A small sound classifier, trained from scratch: trained on synthesised imitations of 52 everyday sounds, one a clip.
Rows from block 4 of a small sound classifier, named by matrix and row number. Rows with one number within an expert belong to one neuron, the router's apart. Each number is 500 + 50 x the weight over its row's rms, rounded and kept within 0 to 999. All counts start at 0. Numbers have three digits each. After the name is the row's rms in percent of the matrix's.
After each expert's rows are labels from the 100 clips, of 14848, where the router gives the expert most weight on average: "top examples" is what is common among them. Only what is clearly more common there than usual is listed. The data: synthesised imitations of 52 everyday sounds, one a clip. In brackets: how many of the 100.
# router: slot weights (model.blocks.4.mlp.router.weight, 16x128, trained with AdamW), inputs 0-63
# gate: expert gate (model.blocks.4.mlp.gate, 16x64x128), inputs 0-63
# up: expert up (model.blocks.4.mlp.up, 16x64x128), inputs 0-63
# down: expert down (model.blocks.4.mlp.down, 16x128x64, transposed), outputs 0-63

# expert 0
router.0 106:534456422564462519436429459421535605503576453467519433458422480462474519432515590508417473458450503460469554553504477392451520581506491588541522461516479480583450469520520452398437537439517459
gate.0 100:482540523557618466582585567475614460496526502523521495489500549390540454512394498578515549543517481528531440546374502485434493459576490532508452436492443452526425512607467584448517495570503542
up.0 110:613545524445500439439532467496492526530436585559514591446470392527510545568462581552526537512461538510506528497358529510541562501475458411516549515537574574473455466467503475416482454530420587
down.0 100:577577513484438464401443450567528460480492593447466580502571497488458532577534473484533438492537511404508513455470576492396477429425548549470572534471465522489407480482434515488512440553605514
gate.1 118:524427513500541473537576546486513467580528566465408507490433444419518483472454470554529496543479482455592404349499465516532468496547373455487508524518533559552464467496471538487492717434447533
up.1 131:481452483520524417547551544489523474535543527448432505505391488436503510522386483516506491565529465444627449365460522488489500532485454514456482525542465510550457461522517538512488726450521446
down.1 108:387503504466503548461581487591507420508504530512481491535548487519462545534542470574496548439499510502492511493481495497473483454477424461535479548605496536404486389537389435542501453472412585
gate.2 094:498545459503550464595463464509571391425472530462392479522486484470544394458460450550535500477568525483524542466523537557493489485482448481437503464585469599518451451482399471471472565463477439
up.2 116:473559477519583530589440567457528477393422510478382535531422482543557463498452453560525429481470472487601546439539558553559525513524461439424486473528414497518440401557461441441482604444507431
down.2 106:502556439567482472520500460473487442497484548441460546472555494554500460543527486492540445480427459550520465461429503546561517520381527505463474508515448465528600443440486486455457520462418540
top examples: laser zap (26); speech (25)

# expert 4
router.4 098:486539424458425443471471521474471515424557491507427503532449521499483481445568492429514434429422417534555423414541534479516485565480558507422500456524410531506578462429541540435580574405441454
gate.0 088:531514508469524544472411569435476531467481549446493573594502529476578493482489477572458483533449490553516564615457509498451513483448461471553422540540483525505531433506497543481408496465463562
up.0 093:469514482542499548485413550447434558437418512527526544620544537477546396503441551623460586543498462438486575543506487431537461509475557515550462549482499481544502497546502513442460567394475493
down.0 109:385533471448438500534518520484587477435554461381526483464472514616505550495486431524601478446414440529566465491526500502518511488569353422563531535556501486535531497598494443623475501479537460
gate.1 122:510477505488550478466565554454490499517501548517402498432462519477607509554403504490569487476531468481493440524457526457453494496545428542463557507458658505576586444496425591598480481510516450
up.1 127:515487497562444533506499511566510476467470541507549514585507468591383482506517508465367530484507536482537520508483445568520463502478617444541478553516400485437441527517523410388489555535524565
down.1 123:570427459421513460470618518522502476441475470502370443512547433596477527498485552531441500376442593520427497489492448588466457528515552486459512457516493543501420502487501483488535510546511559
gate.2 094:517521595495508497449503494397493432474492484433587499612491475595501478497490491523544510527517471536525521598407458495568398473499440422498395489528542571469578495590439557515540557476487526
up.2 098:466548544450530470447485496430479481475472496506563544540489501553476587480513553426475511473533462550546581593436480475567399478429458508432383529522555537485591561540504580484504495503578515
down.2 099:497499452483489511395505485419577537454477551467566592458453474607570550495508567563541560556576477544483481427527493528547548451493475479445505594468401552504385542486522452547470469462571498
top examples: ball bouncing (48); sawing (34)

# expert 2
router.2 101:444581507408598536574465546496415407493494542510521535554617476526529488506461405533522439498587519488531379470524501499527435521491435444445504558425540460435537578545523589497511514518469508
gate.0 085:527455510453476439492549476496484495464510490510557528437446468521581470485553524391431458477551468519474501586437375464510559560517501542535457528606557494403534594483569513611493471507445478
up.0 102:516466563404520532581427555464456509538561534500476475543479557531402449506545496591464545575424505555458479535569576512468425457480518554483531463377542542534444422510514473462487495476506511
down.0 080:538556510471453453405558560420447508550480529542432481504525474545560473508505519402556519438408544540532484413550531504622589564509512484398476426531444454479567442447500492492539559507546493
gate.1 119:441523527503588562547453474553440448554490542575431516499474501522507443558522563554524469402496519514473577371503528533474544547582557527397499483446530393468445569455463520574479418449499522
up.1 126:512455444509408451539505523500588536447471497444532489518516506453452497432466441556421538570554497458603471549475446442540470460432476464515455491534480600561623477506560423505497573490474446
down.1 118:480300516532481494521611542480430567472506438544553579453475554434431515569489496579601514622485546488503537454461471527490523559583445535515583458580543509501518504519489456525515521540504504
gate.2 100:474465421407468485587595550422397451535515487498451571484458529548483496515501563456486579541519460503539450545548546597574536529489469439465396502523537484522501506589472540482475491493471462
up.2 103:615437551490521435472495485568554519402502518500466598494484510511566488497568462453445591474438466494569472478481496379525569417529477474446497530525517561508498508591529482443504510500512552
down.2 110:514454529532443532420540493567529598512529476508391475396487592458509482459501515515473486542630594509516413520468496412494500559489495507511529475509499579500479559505517473527357469423557537
top examples: reverberation (77); text has "room" (77); text has "reverberant" (77); group: household (49)

# expert 15
router.15 102:514499531482568526562499417547415544483523482496486509486593494542467470445552523454462458478540571432582472478493482396531450554579521501515493523433534578542496564416507506420444461406481459
gate.0 087:552430502510522445474509462549420542587531557464527510465591447457657520489494469583435471415509518468516457532477465460501491424436557556532511506488621532462537463501395541547523515521568463
up.0 079:460523529485448444531568498395461492457433585407497479501596535483490518471493436566481631464540530530544457528448456494510569448519506460596532521502522463516553532560443553611510523453537549
down.0 095:464407516512507509406479488539486575457581469422544528464508506533531498616447453526519470516433437488496424525460497494508535463512486422437326503531491477516503447533545490585512463514533427
gate.1 103:535531466485561527521476493426561554506550411576542477651483575444517518491547551493461449555507547514485536578487524434481592529547399498496512525488485497546527427453396419428455419560518532
up.1 110:448491512523493497456559531591515454505499537462474455424465384495439505539399386423495525444476457490525450524504463551550479449519487484469479480484486525422475593539547593593549593414461522
down.1 111:503574479572427493474514526558546458589571527485483550439494499471402550573528521541575433440468463457538509485473469486394455494475498502493488572482496505465418468507460487545478484530558480
gate.2 113:455499520521366456532568516461470480501554592522589498469418534465521571487493527496545551424453547480468513444545492612429583441484573448474474469501543428464539446527500584457483462441479525
up.2 103:511564464513540512598433532493646575518472535423518445520449444436467475516504473507427531468535495539534517453378496536512492530493568570484393446562478439483559446508402510420522544514549470
down.2 114:631539504454514442477636520418419524485511511435399516415471459461492590509576454556552487491429519562452470557531538495594495553542502504471457463503509577502469477454470551580460483549381426
top examples: household (90); glass breaking (82)

# expert 13
router.13 078:507443503485435554504481513493494564409486494424477444462586490406556502390472448501529502416469426451553460463552499547520481516520497537499568581479475523525621462546473536474492574442542447
gate.0 053:440530441497519440487468499450555480475465517567541525509493582517500407585469522455458425625480527551468414563516459484392476568453485552494501525463401494489605539530542479503472541452452508
up.0 079:483485443477441540481452516515432563529505547577499469559501592498495476475493454474522590546512521514433487421516449477447491429538545503600585489479409413439490417496527569531494532493599542
down.0 094:508403524465505490516479574478461584424518522455577493543492447546471488489509460515510515423474503429515535589570471545470467574553594507440466551493475447488519524508516492427487533434498490
gate.1 080:445523515537503516569475554432452468444489563421456556467534523455453472494465474473423534492563550519524456525539410527516463458415407551510440544451600507547502523572416474448507402498458562
up.1 085:497441555471505454433420451511473510518473561423535590400492476536562522417565499453465421534499557535670503590530557543585575540494493506478458467483556470448514504463465493393502387417444555
down.1 086:534562479455529465372588431471521491493476562469510489471494470536529391564584523514484473528541469451476512532498565502652571468437513464522472492483456495484442438464469513485540499536496503
gate.2 109:509463488541507539635618575498560508465542485548492502556464451512526497501513443604520571483459478482469478439532537568512447515530522495426510403491501406523566593530501470510513478513357463
up.2 110:530517506423439452340441474467399463536508562398555462424536500506523531411539537443439416541563531518455530552561495459500507534530541540505511558484549608481454422422586557469474499517619522
down.2 088:473540493419545590444483478521452429509460539446551486501542511465545604531441419508482431495578425517523524499528497495590540480444450504563472516517460494438530407468519501484443495460642442
top examples: footsteps (76); people (76)

# expert 14
router.14 107:467587547446559497424513602548427469526449465556413536605518515490448456561594451440469500561527497534454527539483532519527502465453470365489507503501578496481566509514446597510532426557420520
gate.0 120:520485514485555506555562515436534493479498532483575425417579532565515558441552516484496475504524490468449481453493462586423528443453537473524416485492549466536527462448525468516486539413445482
up.0 119:553516507502583516511544533428514495433526554449568426435547503598576539438510465480510406506488487492463464400509483502462554440469549497574432485482561478531524473454571533521557592405415495
down.0 121:505527526651504579525507548472553542444536424548562435426538448654502491386468462532509473498575534543465462482525464495437511462496462481589380466490514528580441441527485479471493524391435555
gate.1 105:473492534517529410400507446433475426532475549426489485526567510577474387553541494537428459627468469520502482488523531519475517497569595459530417519519439578520525370516510551542551542505486533
up.1 107:522453559442575432498509455559486462458491494509592433500480449489492573480519567589499331463506482490536484507569400445434530461548588456626531523545543501518478533522526546507515395519426451
down.1 093:455449450485499449461508436451551521479462408430578366480469474485547454571485512475481591498432500501469426560467487514527456458557511452496671514450493476530406502554533574445476555576507539
gate.2 111:460515604444534477498562558514546482487526469521450571520592452444589419517473521505515524432530561519505481639490485454490456453487504480583417516592581462500560519510550518483517423555501489
up.2 109:507469388539447566498452397521459503573444544579577486438417533515453535477441520438499601549498497469487476421450510609518503542590465544458517529400503506503443516478434490543513593484477602
down.2 109:516542507478562511501523486535573548496520539567501476514480487557485557555503502491514469555503522476460464490501416552511511579444524475480597468464551538468442430510506493537429463539367490
top examples: people (73); chatter (48)

# expert 5
router.5 107:468577599486551443435461616461461446529524511452474524528477479478526434442490535424443511546500459610502508602500512557528492460448446393476472573635606495434520480550507533484421491615486483
gate.0 095:543499454533532492521448453481503530449551476479522506501428498579466505497491491563458560510446562470417501431488601477584437519381572529576505482491543576452499436445481487518501543413452530
up.0 094:467450559445563606563541574528608462546443468474592522562530578403526531466505491449457501544464478560597522493489457503455519422607426486429484488446509493546557479598517469499521478562493559
down.0 102:463428561547476480515529483580538628507493596536457502482521574457554389447496434575423524582443451433477484473420421448511526475516549582596495434450542542564537452490572473508532529499461475
gate.1 072:503517444481479520470562432527451465430392430472542491530472555540450466579503447485467439538527413499493462478457561499541530475490560462502527451441649575542521438522535412509539457459627439
up.1 067:526454462461522468395471476508548482469634478564584519381538462443524528616523513479612492550525520451445523531486483555422514488451493513436468491510432442504473415462488532547463570458493524
down.1 073:528505552490514511503527462512488447524428510486387433518475482537513541466457502509520569458567341491509556499496463400531576574509496459455493517563495609446501484383512432519477464484649548
gate.2 096:494459548547493607511444473424517523380518562456516403549538459437520583565600494508447549570498474528516487498513406479594597435489497508422501482453493564518511447518492434512495417535564448
up.2 101:550417492488419595520620522464495461513439539522475547509547469533530507438415518480544435504416494480489551500518572496393516507509498414629531421513539467461553482441453607440500519565456513
down.2 087:463567571542520455575495390502528534511490475472543470493503584526524466465592483429416479521516477558484550555527510581597526535445408453421495460540488485503543527574516501464568509453439479
top examples: people (59); applause (34); snoring (25)

# expert 10
router.10 103:459477443451584535467508484429429453552449452553569594451415461575556508507523571448425494557449482437505483608474429484536542575534494489532548553442526522541421511468545444397484404531372519
gate.0 078:397472393498460517495423485487469482504586474510372478509452456602528525520466507504488491518436547477540485508465496535488359521524547505481523443503483494518542484533489519534580443444440424
up.0 084:606508501445636523414472495515562555531542484527527415468453534392489442483543532587447501510522487570554387606532514416483576531488435528512477523515435508521451414470643595513464572522551565
down.0 101:531515577358541482538486482439472502544495497494510478547525412567467505530454478400477562449460481522455513524515507473492436584517481427513540388406412411450548468557546523455523515529511491
gate.1 090:563459445547470444521572405452572487439521569461381497458397494543477515495403495514461575439554479473456508470496547537402493501547488537482378506462485462569523605474462540646478508588571500
up.1 090:525463510549427452572524472488652524458451445473497603542466516518626467527474486469518521495490497510541565466502493501515498538588464511512488545496557363443490468507438581585504504528528471
down.1 096:543576532456541486411420531532460457496521575546484492513535522487546486539472474543379490462574609383562482430442408436519523510475500479451477488554558426421490507524548503516460403437516592
gate.2 079:505417471393502490529527560516469535530489460537504503559559528463617438550462371515508407525458448510512432460425463553585453521458553470513558492535623499512494478555479443526483559560464546
up.2 084:508433448377505489553481629483496566381574471519465519544544497483542467457412483515525508407437489570535536513498477517551449570459527517505470467443505533496470424539407472422542511550454475
down.2 102:548523495425503520557396481500508534477463546475547532590511584509468534490493500494456460489506548530548590490539513514541488582462525519409525480459481417573510366564476518380527452464618581
top examples: thunder (52); bird chirping (41)

# expert 8
router.8 083:509472478451538497408484418540407446561521499522477543483463429571488546481432552474416532491501586466520442421465430544617534562515573467511503475465522599468471583526527499366552459457420551
gate.0 108:525441505511571565428602538509385507501444416552575583408505537602483440557414399464544477504466522494486502539470510480577381533566498515466411524479448502502543464476529529504508397430463525
up.0 107:549457549547569445536574441600533522568454504656469529563527486431567434460464635518416467551479544495440495531489490507479507501495500495519462512485518581508568488440498528586484488491459454
down.0 109:571517454494483462499554505438391523466478506445496535531480517553519417440520457417514460413526468503532510567468530479506475525551453463480523560420524512504581449509518521471532522477485485
gate.1 072:448458532428483440461506495528501490534452428449458411521576467490441561422518509472585405610534500474480506475505583495443477504403553489556557547543416531492589609462542436546578475544492481
up.1 072:513484503450441537396416491522496457434465600530471526498523458472445540395512536474506462524566504518531509507560546408434483576521548515552509537566423510439465577518599432508497415474520507
down.1 101:485572586550376490467501451573535558543504606490504490455490525533467468547526496451428604565409452501491534529610485458467490484518557479542460516484462504454484478469332508558490521461430526
gate.2 096:530509509459402496422490478481575553499446530466491504455526495432543543535442451505502479579493426518414478613377496578402562560474432503586448461514532460546476527559401537532460481538529566
up.2 088:517517482482478523362460583445491441534496457549505511500439520537563462556532456534524463549459468492469423463596546550530454555449556577515682480432520515482477546458482518495543611433539523
down.2 089:561533538514526471552499433464464519545574486593569562578495516492489398476469492492509532394527461547435553463472471505535391505469482568526409494478452569455572543555458515568525485409540495
top examples: signals (52); mains hum (44); whistle (42)

# expert 9
router.9 107:453536417478488505449433542452466552423563544441476513495531524519454503453560475488470438480539470502509491528598647435422524527566473496516546545439401485523564487528468452465610470437552528
gate.0 136:500536471510473533415508520527501532428483457436526498515535451530454455461548480462498506442580501493424532537477517541480459535522533525499566477465449473493561484495517498538459567462501473
up.0 121:474405573548530482523503441485541465535502523550494516530505576465564489566395562519533478598446579521578480505450480471507599519498467470490429560544589533493445527533442523440502423578469550
down.0 110:480490457501539503379540575502591394487489597527473501528480517476522560493436512490459514548491467462509428522547544465450612408491481527423571419462553582485440480507518550539491548583524539
gate.1 107:558527434544544530502487436533530487501511450573514571401435480545399432573440586468475389491416499420437534525498533478472499524497479539492410463454490467495447614401608548494527482500420519
up.1 108:537554479526563512496459397504503490467535446552539539425487486503370433534433544535465427491439521414458447541544555470466507533495507503509412457397399480500464565384614577491514462526407564
down.1 107:554539536498540496480449475499481529440492470461476411565505468588438518503457436532522590412532425470477432434500532525498457444451540453544396502484553503445561412480640488455483443573457569
gate.2 100:472493526489406436548492438454428495454384483475530449407478466540524502533510449519594590552434525501519431500559513509491454525457469428516619538467449570519552597470556516510461470471553517
up.2 092:539505538516535456621455529501494485536439541459453504511538412432529507491515481522419445499467561451543438609387536458450459509496467436493516585487417550461648541470520533483458498590479480
down.2 115:521555512565419501468387534459514497560549560497466511380464442476490504548496531487459556468493545540466525551517454527589474548492482449533539568459439498454519467455532466525362456460460529
top examples: coin spinning (84); household (84)

# expert 12
router.12 104:442471572464575563543518524438456394517452533453491507569487545491519537415549524463421430589440473597564578549524499402574463524562528454449507489429481492581490568531531579474515464490468509
gate.0 086:506456542512444447560519444477447594566550486432557476524581432419531449584506506565567487487461511390523518450449567476434458658483465523517502508491455515481567464512543553516505478465436529
up.0 088:418504587500406489564464480475489515521483476482454537493456488511581492420465493483417505494461543521560571518520546524516598501500566541505562476485581564510452413471533550558455464502589443
down.0 078:497519486408545527455502530604496431451539433547456572501424510491491440512508440526467481450426560626514564529530473515521539513500515481470558545561550424535483506522483483516470536540566542
gate.1 088:547481424546487486479532473544582546475481406484478559541527586408530431501515540498471440431464496564451517542433570538624581547470461553546498507480593521496527486436449456509476463527387416
up.1 083:509491500516421410510488441419524501479495492501438588528449472479494442466554506597501472475480589468443495504501443495555489513428516521562488552522561517455487606479465612586516480526529529
down.1 080:511484465596488515471595446535513573534539552485519506533506520531503427490472421580620522464474453466464407472494517550387546613517515504477513514476414483477498396494549515541561529462422443
gate.2 090:495473544485526502566543530494405524461481538501528442478441597505529552472422496451523518446451509532583518481530472515501510505527396578503542538503455543517474466497455549384503497600424490
up.2 094:499521425447460394532557482560572546458491550417514520431525515445546443423543421522518341474508531497582561577517535452441506493564518504535509469481464435579456521501497501521546595476444478
down.2 092:473507488532456491516458514570483526565498502593474451473486536445470569509475477464511556516512470544512423502487513509491596510570479569509588498347473533515519435499411566516437473488478591
top examples: reverberation (61); text has "reverberant" (61); people (55); snoring (54)

# expert 7
router.7 079:471545487448494524463459468567451427493484518588510533511481551625461535462527471578452453466462460437446530541489507446637498468460453542479469468453588427567591554567444473497489528457472489
gate.0 102:486438562546476554478527551453564542655411554420427521567477529448531498476501477534508458487498509406522503520504459501520455500485506495465471517443546596489508474506519453666488418473412489
up.0 114:486432521549525522547492551509533574628452528432483476539449460442525509484493429529509449409506482444548511489539457488464536535456504525487485481508603623454502464475477515661532419453413493
down.0 090:548616550622578501515517523529480574514438546457516627540494447480595529475405498498524538522447374444549565495475452498466527455530471538545416452461488435514435538433570467493548533518494477
gate.1 097:465525417492532509422542453460514478521548325578494554487509451503502473625506504552382517526457430473519481474511541526601501432488494552464502458457501572498400471515507494486488445439535461
up.1 094:425521421446448507448432428461497532396478422574522525438503464506528448575515457454451466491497492535516530498582589475490569451541579474503579492526547582516408425465491495489518509453556421
down.1 095:549540525580488544566600530527551466518453615456530459533549524423505572481561464537502556529464473486451582559577437410472513484442523483522594510510501503542433587415573433480494467515551512
gate.2 128:426490535490491521562624550579541518482547395476504520388402519470546439523491502498519525485516497494584497480605504530393536439550509500416484465506536432595533499522459476519433436440561552
up.2 129:576494490542522464374404474440428470508497578533521493605574479567474582417551466435516477506514450555401499502398463472568443561453438498558529496493493513396512504549555517544609556538474478
down.2 104:531507450577454484430401457470465430539456470512560397601482508562443570490496460517511503633513509514484522442563556451536475444501529450444419477560536486471561503385512476607531550551451471
top examples: animals (80); reverberation (73); text has "reverberant" (73); crickets (35)

# expert 11
router.11 110:490469606437614539444457497525412498558549518560474531493437521517535478418518501475446450511491603437484532570487499450582479519433514563544514575473586486464528546433494550465487460505442505
gate.0 098:526582527479459446481614489566542460530469565468497523516489479521473587492482627544540563490494509482495476489457492465435541513558475440500483447475465520561458508532512447400503617500559486
up.0 097:456453457488486563515418451480515547470524423533503530533575497491492465482526402389448426500497539586488562449599540550557500445425544479467486507523464491467595460431527537511482396484490523
down.0 091:498514540576479428448514461495523492480618531455551511420547603575515548538560578472412537554558538536466496513509435512497461494420482606534501472503472365579501505550478444491514523454461503
gate.1 106:394478573476464470587563458490467470545547560530513491460487498450552462441478527572462533501481464488571492441544423497461457543490622545531505527540632518494441585601416464488428465557488538
up.1 104:535401523470497532499532549411475513600445514537410528572485523557547597449510610416435459509489545526449510504494609447414546499442439456446472547479581497423508453393470527566553431520477560
down.1 099:528540508535571457479504533440506440458557533415497450493482532455529460355474546437501410456460528537402460490523596489533497466512594522447419449525544508474508572470495521585547493534547484
gate.2 115:423517439466471533568483411504481484487472441491470565606458483536472607579558488492445470496504647499468466448464589441543547594470546485503507456548503572544534636462495514548488410528448471
up.2 112:536502392499422451475504543529513500391417530602598516389584518514498485467413526571474538530551465427468467519446512576496559451455375498578512474507493452520486539486532516561531449459532500
down.2 105:456376536506593511455521473567434461537487537393520562438504483433509409528504546485513512526608378477430512392494481548441448554420506444432525553466481567556514496429494501449531580475466481
top examples: doorbell (94); household (94)

# expert 3
router.3 094:532611498522475448574511513474519540476453463483429437579530586540484482547531502481430479541511502511554432449496590486451455472511541512416567563427452436545524455601384602582573511572496572
gate.0 123:465490566508541507468440527440423490469465510543568533586502518487560418493457432547452564546479506594519498546507520536531619392472413550455539577496462470440537533491530523521550472513504511
up.0 123:509592517443612563604473471495507487538381536486491506576543503492511503525474547525456430451533480420480518464482502535558444563478517454470438456444467556448506516471451619518446565462501531
down.0 118:428489488467608490564478497486576578503483419561518498500526461594545544478470497501514428452534486457512521519521477447579465358461448437528460487558503471541491493455473540468456498511561475
gate.1 082:475430527519484544425514493533497429478467473533553581558531503463446448375419441527578595531507492502487481480437491508483558510553528472461497558514590474492509434537470519481485481546513635
up.1 083:508518486498493438476493449514539546488534487464536511503499499454473449526511465493463551586526521572404525530561548444480578532520377602542575529471468460420462458482559558509486509565609405
down.1 091:552428443571515572522558599452488520530405447542514502557489487546493468476459492487477514485481476506533488480492507537532525504560480503518609493522455557620494422517397502524450542491416528
gate.2 114:459516491573515478572441420486484490485520454535509512484447349543481602598507526327515419410449535517569476479502575483573462605542492502423504391483464460527526476498476477504583558490544490
up.2 102:512422531486539554409539618446443447469505550505521473462609556463522487421447472547598541466512504529531542555486468527496519397459515456478505572533605527419473546552565543539485514481442569
down.2 091:517514500513468478495413437470462514479444481530471451567471467516485454554511546632473535506437517533527460484577473511528456456619475501508569491612453571556489500440504550553514526510370459
top examples: crying baby (95); people (95)

# expert 6
router.6 113:478614533470581490520519517475444514546501456521501486488508577412513495533480515439447473509515531608456424574452522416500474463490488522489474517485505420515470517469455547497610416646469507
gate.0 108:530549454491488468482538522554621527496478542511507537479462570493423386443458595452522515500495482572509439498576485405591522453515547509531484556524508429425408543482511495418567431571495564
up.0 110:573586470479492517513532507556569551497564496582547488468440496496412425441455578385563565506471465612530470524561552439562516483539502537493543503504496465488436605497483513402585430564462494
down.0 090:501535446474432502577500459583442539472513502578511542565437469508447494467448503403412565385462497456550512536497375503461505542523602499503469528397479465554539547603453528459463547483565482
gate.1 087:481574564453557479522556491522498510437577602437567542529545480465525462496557517585483390538525510519507427609362533413528486508490531484550466493574413532478477517488532462484599497507524522
up.1 085:531443412499470510553451409539570469499511497507423523447428466592514594544536526534531547501515595397517500492538451468484517507475426470495581497505482450470493483498507552513407477510462487
down.1 090:466407500486525497392556584551477497573535585521542491483503464631568459528461504429486498503481514480495546556435509538560547596585549508559492457452589522543382439515528510476410416411579539
gate.2 102:489525560465474417526447463561482490466444493510478437579518547445590466442538473509510517544536565481558530541466474400411584483481502462525625546511450501416566491460511473553480450476524537
up.2 107:567485502571413513472541550634480493449473418463526496372565422522470520493489432460514416446563474493517514419485469492522598485509410502445496566462551436495450467485470545469565485502540462
down.2 107:505506545558458539454552530443528453540421470483482486473437455478498542547475497593588561536412569453489489378498529479452428536531456406523563459489436478475452446529468503450479480423449591
top examples: melody (79); music (79)

# expert 1
router.1 098:505525462448560445442456594460415525558528452527461532578614571511504481373516541407473460541551490593558499549507542476563439461426437458456516552577528549399533521438500550466508439582415599
gate.0 097:563418521495457530474529474508523619504501472551513536389468502426541509440511428460587499523466468522435497410505465458489434512436481609466497503523570480514553535470533463516462496485522489
up.0 093:473514507494449506563457525439454444472524473517427416651498593428485537507432597491445554544477546473499561545489533517482589432530565418516481457492432508475582400536453521549430512531510554
down.0 092:544533542366461466549616441505527452432562566458426383501493518496525500481512556591497440512605526553476554504525398468544513516538454407483456540577484510565480493429502431621485529481402483
gate.1 109:475474532449570586548500449474518516561458500518511546460529513495506520464478462551524558475515408488540440566509532431459458440496470458621572516434466462417506446514550418573522441474548489
up.1 106:441539445504448429466549499460435566489515533498408468547480505476524515475523605432435429499528533539530584473473496547477565558567526510427427515499570531547481574480440554521481585483543478
down.1 092:451487466525577457540573549507501476440524474361497514592485514547436380544446428491506544546519494593534496480561481561566445471526596489506526548445533502480507416496544578479462531559568488
gate.2 098:472514487446387486568403432466457462496512514487516500488477584477503579451439529601514628433464497511580517530543547493514490520443521504572454471471554515431467404521430496473459519454570488
up.2 108:558434513555635517512532528505602560494506463571499515522555434478509398552541510404459389554509492501449498453460479462503524420513473470427508518562440445491486576415524506549561485567409502
down.2 106:476514576467561473525469500510525555532475547465435475531470455598515524496508348580500569530554501515461548520507510493393456484557483458430386461492535476422509502522479475446482493520556508
top examples: phone ringing (55); vacuum cleaner (32)